A small audio embedding model, trained from scratch: waveform 16khz input, 2300 steps.
Rows from block 2, named by matrix and row number. Each number is 128 + 32 x the weight over its row's rms, rounded and kept within 0 to 255. All counts start at 0. Numbers have three digits each.
# fc2: first MLP down (model.blocks.2.ff1.fc2.weight, 160x960), inputs 552-689
fc2.0:102157107134145075095147117149143130163070134144179122081173144168078144142140150113153143163157141150149130124159187110144118155178147077089127107130140144121102128145125086171134181120094175164095167095117101103139133101159170111113114162104155130086153162149139138078120054069165075213087115146152126115137172107127121136148188129158111140093092135111127087099197157107147112214137118111151080168096131131156108
fc2.1:119164123146125094164086118146108122148152091113128137094095093130180146156068120149107108200173144128122126098130178150096186140134124161132119131135137123086111095113144091121106114077109177149123148074129169129169083165105158144143137228124065111138122111136162121067135113144088133137097113097132158148190137059119191102155090139138138144199119108189112111153127114169134167187138094150152149153064120156076104
fc2.2:143165069155136109124109167087107091160100182119121115163147152108085160087104057107091080077124135123129130156112175186152187117114080064127126102167108131114149151096156102178117133054102135110113109130134132101132131126136107128148159173170143154093138164073108132174100123055067113172121092141074181179076174192180151121172142108153114115150032149100162090150165115190114138111073117082160119161140141101176155
fc2.3:104071117133155127103130162125101074125183176144145108110106054143100121171128129103103115113141182080078139179141091154159162111105098089138151180149098085108099157135141145152108131102071144106136141151101153151137105129160138089127097152137163150123118117096175161192133122111170109142097147066141117149150079108071148138135122127140112146158104120093152189169126120130093144117150176079061153146146106105115138
fc2.4:165153101126110150151071075101153128104171174135177140120105156158168151120118079171146106122106092146164160059099152115082082152096101138134118165075179126116153129106142122120115178189123093142148171127125125149142142149121114072139168159124129094096133125112088104173133120093141166070155138169132192065087137097119109179102153163084126132169080087166160147115131149167134118138107149115155082098140124113134146
fc2.5:136121096098143100153083129156076178182146129075155136192125135156158117114173132120121115176151102107153123103105161099158076141136125162188125090120182169174086068158150126079180117148117125084159165101176163124084104229110175153108173090121111089120143117156111164090157134133112134070143151067076133137128155075124120106136137117100101185172102120125138123088090129130080134124129146152181132141097151134124150
fc2.6:113215151160118183159104136098157110135177164102115101133085139128138121136109113169059115115131155140141163108130145183146162089102152134080183121163099089155181147144187125108136171120140070168150121178060163132131121144104159124142159080158122116092128098130116182182052167105116111115155159166122139151132074079133136143107077127163137080148166103178123145148120152125123110098120102139110093147093141129067145
fc2.7:113032134126110152151115094143091131149132130143131136148143153171110062119093090146154203182066085128174108081144103089147146129106182103163138190156115156163087151100164125135157217123105157105193137129180139102135144125151128133076120136142199136169170143102186078127110154103136087184101093148114128110083166118114147171141151021167111157109110140132133109126123099143162132160138133187069087103060193146130125
fc2.8:114118077145195144177077099104125146077125132134207140112090175173142098182150088149152099088102096117119143161183142141144159089151093070147111170194153084153109113086167159127147085147134115133148119150138125155129142106183112084131098134169136083152171174127127071188088142086123118134071103176098141178103140137128089110172207101198150129158182104134129108085158172117065142076093156109124158130139125107153095
fc2.9:113131126140053150134134139103102152166186179102137127105071176213105133114146113118155191222129077099126126131114124167117122159117165123116184055125137144125115095089069080162134126154135115166173078126149097064144107118123168109116114085102071125116119092170091137102181121113099148108140096106129130082113120091119156104114140103116140156113109149127083161135140126217108113189095099128140140135101097132082119
fc2.10:117113155138108105131124092093121133153149135130108126156065106100185104087119205155104049082110186104098129129156134136090111069116080147160154139154141117125113133128130115198128106113112161122139084128132131113142147124134110146106121194098118132130154140149117131147109143158151159147173140121089088124126153074097065104148080150147097172060072093081116145106153109119096166022123113187159104165122137160106112
fc2.11:119070164109128120126137116155150163168173165094114186070092150098127141118165122188108123117182139135183121091113168102113077122093122177088181158101113063156119098132134085085109126138094105117123128137159151096194125060131205145114131140079124124124108150175156127162114174092119124108147158160101076104136106091116102139136119127125152158137110106174160077169160160128072133136136089134121149131144149110054140
fc2.12:113125136127148157188104163134111162119140132108140121185115114121164140125172218140127151139140118122110138113093112161105105132095110176187147144177143193138126055029143168158090153158103091145130106112125151059071136135155175086118142119074133146160128142125110142122137095171162089106172146142116111133104121101146125121120167147088118094095089146127144186077082139116129104159109091154136147157110174131095126
fc2.13:130160153095201146114164183093126133116141125120124102161143108066154179114164127121122136126123099085115157186168154126097071109112180086158103022119087078101125166126134116085171166108158137147093097142150140091121141105123162122148088144101125160147154142068126147098091135127106174208123158131087117132124118121189085109151112110069177176107134165103164146126127189134124146095151108080124065145182095119148114
fc2.14:112191195124156115121113094091169153132128118163110142196175163073134141141114138137119163146123109127180141100119109107147040143161159119133129170143237130208134119154134180127123128153115090073136171117140106083101126101161175158081094132142154103093102136132124142079121103122048097133160109110147117176192128141104048102091148110078110175162136107108181177080114060094088121154175130141139168075112128171135133
fc2.15:139142111112152139151123132123136165118083123138161163191130144168109151105117098099107147148106067161113148177105080173122108078118102129092128173158116147147075158130111180074165118107099091094142090132114189149081120165223163139113124120142142150170103193150120166161167092093113106157086133126167127172108138137143126106125183121142119143120157116126127143054162113113114122130097143112133134107129115101130074
fc2.16:153209137138152171071099155149115110091127130097145088098125135138135103097125208150150116128094121164109171123124095159091115113161156148170124180104053107133115106088131157089086106110107097028121071137133156116104118133116109153101161188143084082145137144147110092136151163126158145174152156133110093131157156075150108113109140133160154131104141177109118142117127144078121156119134138139170189126099115097091134
fc2.17:108183139090019155144105152130108114139099148133125090167113103133094093135107131137120128128139135111124110105109121144104131110121131099100115116119111154086141171142102090114132157044110139126123185165145122128101192117119173108095142089146091203084087101078137158107128153148145126084189115141107145129087119145157147118124131138128130096099143163113126101133097108115133036173141118213076167127182118187108135
fc2.18:135099120128109155087136088140089109092124087154101145086127148171194109139153200177097153119123164070132194099064076137120111116130097085101061180115151159162115114107151151132121061153165120183180150100154146152041161170091106152115157106131112113110084159161127123151093136127149160102131096139102162124186158054118192149065171152123192100084080172130094186085080131080140072192107176191087106110094119102094127
fc2.19:114072127139054137153133171226119123157122123100141146119119185183154125059135171161118140132076175164145113139121110147129147104107134124144166128093084083090084101134142114152147164159102104131142138116112174091127145132095083132114119090211161106140109142123118097166095166100115130136150130123145129079140142097130115123127151155155085088110175144142133098150099094144109170114156133134143125116073140135109150
fc2.20:158109197104207180052156150096111151123121090092124171118129113058103121102125074129137090157164102125168156105077054138167151074187136089117095093122101193116086126092050154123096142079108115153127114170204149078108111106131093157100069152137124114169086137166156144067177120174085078174088109138136204138158107172124173136145070082130162108109128102081124096146019129119079086121169079144167096147182143094169152
fc2.21:172054089145172065083139167117121122114170120105121132108074118207132098138113137152144172110151143057189093082146158155116176122132133163092097175117153137071160081140174106140121119141086193219061084174073172122145171161156119048101155145119126139115183151098103107067118130101130148092137127159171162113099123166118118141184093137085169206119135114170124131128156119107117136192151184028166184145118072079110092
fc2.22:166118127127146090124138126118117142126187121136114133118074127099137096104069088126137130121101128115102180185132136144064147111094147064148128101145132138187128144117159096134119184197107075098184063113180111128128104106138102192148099136165119090062123167100100137200150141093148095120090147110144129097150164089115083110123179122094131132121184143118055120138146154133087122093117095096154075073148080105113100
fc2.23:149081098121108146133160107143081114131100107123152113136124165106099145122093141147062159090104121145113127130145133126130125139178081099104158082128160167141141117089096159167151141110134138098145094129170111104148150103129140157137196080175137109158052092112100123142097129128054144106167165098115101145023072179108124089106129122183127163114096161121170119096061152148076105213143088143105119155067132172189165
fc2.24:127176138163100098102122063108149121154174138156166098138096083080157081075121087107110136095057100117143147139110141116155202085138141129111127121133149119098137161122071127090105109123128077158074135152139100114111136166140104088084186108161062175140152168103076142080051120060094104121150115143131143135126153104139135109066113103090137147141106124134102144138059126141102183139114091169102129113080115161178137
fc2.25:172141161155174190108105110085127093055113117069136145137167209150166123107124092100104103089085088165093111087129152201133091137101107113084092177161127227128098091116140165128107163151151102190135159140107119201143154187113110025080099130192111152077101105123105107137171145117121137079100125137123152180116111162078160110122120073148116121094154133168115170095163101136110118102147104126086098088096069117119117
fc2.26:153131158127166076101111088146120131132154121140122117100065142141157092119115120126095103150120079106099184139107164122084141148065128108124089117186131164206098123104152155098108112131191116212095077155130152136136160194135125108145072125166110111172169169186090103157151136115141148170121153122166100094108163148117123131122132106131174201117116122114104111057127179145165092168082183110130134148100139119110140
fc2.27:134176111080123127138103149134113140137101184139113194150123174078073123123126167141173119145137132177112085122141148126122131091160103128149133046117126146155138123121157190086117169097150156085183137137123096179140133152112101124124136040098075137068174159143121089090133136192112169077131166133100156155103151149063073101109113105048097117091151108098120093115113104078115071130176101083134148145129177097178134
fc2.28:089130098165105093121088099125107204153086132131162113135156176112127099131199145116121139165109145108168150111148137133065068182123181114174086126161144188133140114115105175110095050185130098186151123152164077094123159125185081082146128204130142157077141172124131061142084079144153102124130149109113183069122191172170104165137113126091173185136116098157185091160136091163097108185129126154152074093172111163105168
fc2.29:142146175110121128125170132082078181104068142131128058117112136074113106139119083068128156122099166163117155106137126099129199173172162107137137110119117155093136163117092125056112191138150128097139133106123185153177104126067155126136160130086123103123100139179123136080079114153127123110157159151086145148121079145117167175108088138155117133104166102119114099149108158067151154176147092123166167154136130143139088
fc2.30:170123113104112103147180148102149137115099122126117132137136131083108095121092116114110088091138187084108104155151125106165203103142153106127140133151116091130121133155108108159154096146119123157136152118153149218185173136109127127184136086113125120108132115130131141088102127147102150097131098107096152180178127136155114131111102100176192134080110102081139150135120124122181164105099092102164064112158110148067168
fc2.31:180079141112107090174092159162109090085105146080114145083105175144121140136146104162136134148127142131151097102139151150115079159124129123106143083102155157161122095124132113109138081184117199111118127106091098115144152151179126118080115053142111145102157119171114132118118197110122130074119125128155033113115144118128099119106143063105116125120084136137107131129167151087146164128168145116170151162111118155145135
fc2.32:129151068138167132161165078093099165081117093127125082156178190176117104133152133105071103114133160103129097159137125109112072109141136091183127185175133235132112099093090080120124115140111098129152127162165127150088131139119120089112091174109075178108168123111117085128156155137093079115144140131126179176143159112115143166125155077163133126160135151170153130136124176103134144144099113103145151126160135135193079
fc2.33:081115115111083152155162110118073037106104129123143083160143149116112061106212109161141154118173176186172134121162131123187166163110078071136114162126095130141163147174122092159121134131190109131149106165113064104183117050124129112162143156097153146076117107140185085134132120166116097120106117092106149141032111146101165120153120100097129103134095146109190089145128078135143062136159146153155153096115188105135163
fc2.34:132132157155120102149164180142091120140154126108123102083125119159101129122132122140129132120189163105186149135113107087119120130139133124063137091087146139083143099169174157114160190100082143117154127155125114111112118161154152084117107140117161108129121170154139123189148106140083152095185090103180096167129156171138129103165144133106160111156096121140130138180098109151146115152192064069140171092144100101139156
fc2.35:092152110125129116164108103164127192079128052126144117075098152209139171124134107096125130171115139087112128076056149131185127169175143132106112079129147134157103110070075122127124089093110142151059161147101095180135098107134167125141131106097128090129105147120126087118157131094120184189131143127147163197116156115112149116133134074142158070082115046122113138107117145107161132149126115167151141128130145103172124
fc2.36:190108115187108143125126083120141149139126176113135116108070143163131151147120079145119186126166135135144150150103163108148184112112096116143130065158093120096155158131154152113155157051184074161121114126150101132216102158163099032124147121145145166152128084089089155150108115120142123151133143126130155142170105135089168127102106178165139092144155113113157092122147134131126135106116121050117153165138154116090108
fc2.37:169122104146129162164115131086138129148098088093154179164175165118111094145084136137143149125132152123129153147148123118132138141122122206156119129108163153109079116158151108162167047137115095113103156119132139160166113177084125102150113107119046117135064059046189177115093130142142104129142157182129129170103111140141087141174146111161073164163135175127088135142139098170089092136068115117121130109121172138124097
fc2.38:113191157115191150073123165085141148066139107119043116164072161128106065073100121153096135133073130116132153098178133135137165175111069062070113124120143171111123075176107117100104130117121085117171127141077159121119103155100102108114147122163127122131175154148076127120139129090174047140147108149154165114112158170113123140114200144152114119151168118167107152170133126144110199036149147079117135163141122139159113
fc2.39:119005080124140123162111078133127133173147209154135171080099194136072139152169094127146094167151169150119186154136119151145083108075125097163137120088127110183050130121132147121155121152108107113109181088119093107192109074151131171155090084142078168078140159112086109148114120082097087141095146153085138088075110112113094109184068117145160124102095134111190130151121120127135181144178160153127120130115151121082159
fc2.40:147155149144136133105119136157169108086114105119115140086154069120140157157124195119119139118130099144118137136145131135163126078113146141146092106138067118098132107084149111131144154135108143132137089127145144140178105142107108112141124141161145135114163170119101152083130111162145186144099112173144132120191143104164133109103155173129126079111184111120134120161176128101127122112106161125155083143176107112117092
fc2.41:134210044093085073152161124133132092134137122101159157087127143131113128157123148113082207044108162088069111153136127136095139126146111146118207143126142152165157141076142076113114138131097171140131136132127161141166144123153166116164132040148183086102069155131134126144185127085130113128165117125120074175099092107147131124156102125119120156133117187150110099156108159131152149169156146085130151138143112146077120
fc2.42:143128095133142137142165137086132147111059128126162158142107086124132095126076142119126130087040094145124141101100111121103167101141099168099113117150101093136110152139135179106165137187123087103089172154127190150112100154118130145171126118114223158187092162109112080130144152137142144143117134147114116133124152106163100127150087152127182103133155151111119093135141081100111150107112105121177182139104123106095124
fc2.43:138180118172086159131146136064165090133120202100149186145120176101170104098142069106141147119163171141182125113142133137095120136148113127138166124083145192162117118147068083130159137103118109145126146126111077097108154131137104117100110099175087159142191116165094054101174125153135092108131168155075148189114175080067135063072112145088113104125114102161099124162166122153079110111128125119147114157142140135144123
fc2.44:172120099146077133096155138149156122131103122136155144169134132107127104095135159077171150139086210108115143136082140155170140171110145148109077140103162163232110146134065147167136157131151078091178112120197097133160133190124173120126110065090137097100116075110183158108198131153164151113166141150142107142143149195113153155142105114158138141179099177103142121122117125134167133125136075180136100110101143116102149
fc2.45:169132118114157105179111123132135177099142110124105125185133140108076134121157112076139098115082041155161176149149073130088119113180112116181070146130146250124143189114098156111143094118131098130160105097107105119047138152149153149152136166102036173155201149146098086083185171171139101120122124113095147169150141180117072087125115141078140150126145157122141147054131132085146173084110120086188139083075096115189156
fc2.46:092122074127132128178112087153114128106122119112151158095091109117128087164178144151135155154099113155169131098119126145083158149154107153119169174129124161099148095173140158150100093111100107116131121147084110152112108109142121153113151099158102059075080090120115129180094185088126171101150084148175130091101156087060114127114224159133081117120171121149184114152095148082098130124154069140112098139098125107094166
fc2.47:107126048133122174192143127124079177218129094100137151184119106094147088160168108148120146134150111122119168081135097143154096127133165126184123103109121115154081118145103088138096141153156105105114145111126098117141146111113177104117123117200080153118135103140117123126058143146106143110168132150124130098106104102107088088076153150168103146148137168129177112091125153065095116127148121133162127038142137157141181
fc2.48:102132129149132150118107115078128087118157160141118143124170128083100124104129075115087102069163153126156112166127074126126184130058104155082127142118153127077124185116220090084159078109124061132106133149099130153145067135154060154191200115120111082161138153142127161116116127123121070124159170150085080123116084113175108104138099105200145084092135148104108091121085127082172122095157124104127135157136151157105128
fc2.49:154115098108092207106138081102194120164174108139176185130145126180097168094106163112166166133139070142134094080104130148119151170119182104115132140139162132103090136121124106168149106123132123162144083094105093125119161106139130148118156135145121102138128111145149136126141130109115135123115122184140156078156107170061187137148086160198148080121082135173107131085156117084154096120076075142079065149125144169121167
fc2.50:100103104124099103083094140155107123100158116084100090102166145134129100148115172119140131084113155159149134099067104137139149132148117155120050155142079088140153156117182180098138145102135227164099112166071127115162116163134138103150089162163152126155094166154199133143151074109148142210109121178165097172087136144106180128130136147159127126138110134058184082141147100095134123150106168158157175158213126122138111
fc2.51:214169149128164090087127133123112171140103125172128139102148125112080108177081141117157154118138142112151166162160134121186168110128179090164071095099119069067173190139214125157094141128199126149061187082177178129089077155150129156091145216142058160111126066131174151135127092150119142134112135147114125112132131135151108115163072158137166205152095129096134139171137100152135110098137093097130157120199166149140163
fc2.52:145134179154102125140160142095120065124116147172117102138134121070147157125136167105147129116062082128125100239153119146176101184168184107108120099119189134093092138161135131101075149141151112071113170108098120101157096091179162140149150118169095150133081118100118151106073074149117096146141146158136139143125102105172122172091126124207111126138147128136129111147108100103109125134135146129096109164178081120090145
fc2.53:093085120143125182174099063151129113071145145148159110144160083116099141153135176140146164167166131115079127020097144084097136137142145157120111110116148197140140071085075091111129147150103170165155118128151123099147131139162151130109132084138156090186130101127149118144182124151106126157106087182123143167167126149102198144173111083095137126096106115137084100105128105140089114134151143169144129094091125145113137
fc2.54:101129106190115178183150173134149212085116116154103133127162150110144113110127102145089170131191101084183185110129128097103116123128128118146110130102135105110110114149108146147159069192162121112153148098153143157077132086101158133144154118115142117036118145088131114073070088146129174093126115134082134143132139153111075144100141121143153167154114095191191139162065151101165115114145113111149129117158102107141149
fc2.55:141169124158177154075160179133133149118184101078112182127142154111164076150166137082122098072131146132144153093138123115054125117151172156153121183115084115132144126114219106159151129148064114070152145090193114112138100139084196157124129085108093133178170153096162113124137099139142152108106136088112101181104099138110134120135067163141149095164113105124121112141120114126087159082144120106153103096165152100128122
fc2.56:163160157079126097143114086114108184157101121124170200135085114099165149125116197165100075121058166159114129020117166125156121168062155152169139114118121102146104132117122122108115076162122122138128178095118144151109086158117154209074177092120074101161168096176022162171104140134137147167129158149135136124116153087123164153110132151153102184153091092113133126109120052070090187097167143116159107093107135111154103
fc2.57:139164151124091149144198151181155128105127171144154159098125100115136086160098154099158107104086074072130117157134164125165178148119174140116082121086111150109145132128171140092091163105134110181093120086113134074097111124098106171117126153142174147163160208120156109048038072195083118076138053093161195117128161139113095181115054142141179153103066114071140110118101133113084121098120108076135110155177117146070087
fc2.58:139161166104194080144178102073183121136125151104112097169164141147101128102117127089170125164127094097113131171166125125160153168155141107184137063151119176075158188082078099100119144131194080169079136099144098137094129063124135079146106211106032192104157136141189162104111072162143069103094173123092169149112160125099147095169060086061105155156124114103111073126130172076116072135128189106163078114134087124194145
fc2.59:172109071119090144126169162140108171138136141126139074120099167145197159108156090176189093130169196129123118137179139094113111156188097136087162058096163160080103157129112149121138163130151128150113138113143118125182139096100134134124117108110134071112142111132141167151065147126130136115124143123134170149103096176089112123152093175205130165147166122199173117131071148105078119177157067128137164083114130147214151
fc2.60:117103118141141160133099163159093109133133064158107192111178113118130158087105182104106099098177156086144111167095140141156105133086163161134122151119101146079121105058139122143086058185118159139162119106065155151056090127109124187172127190101140154140118162134146152141137172147115129124093097113155127098107171123166109093079111183104190133102144071050185108202119148184103193125082097106107175134128119144136163
fc2.159:114160129130049138132115190148172101148157140189100112073118147152099167147123118107142109108148119123151138100116116091138157147188133124130189161133107113066147158122093149149147098063098148194104159137106105120135160070156153141144167127173105159127155140128171182127077106135139062116156156102081108095141128086111137066129056148135119132125174163086133107142134137140151153116131149107146151108140073172108143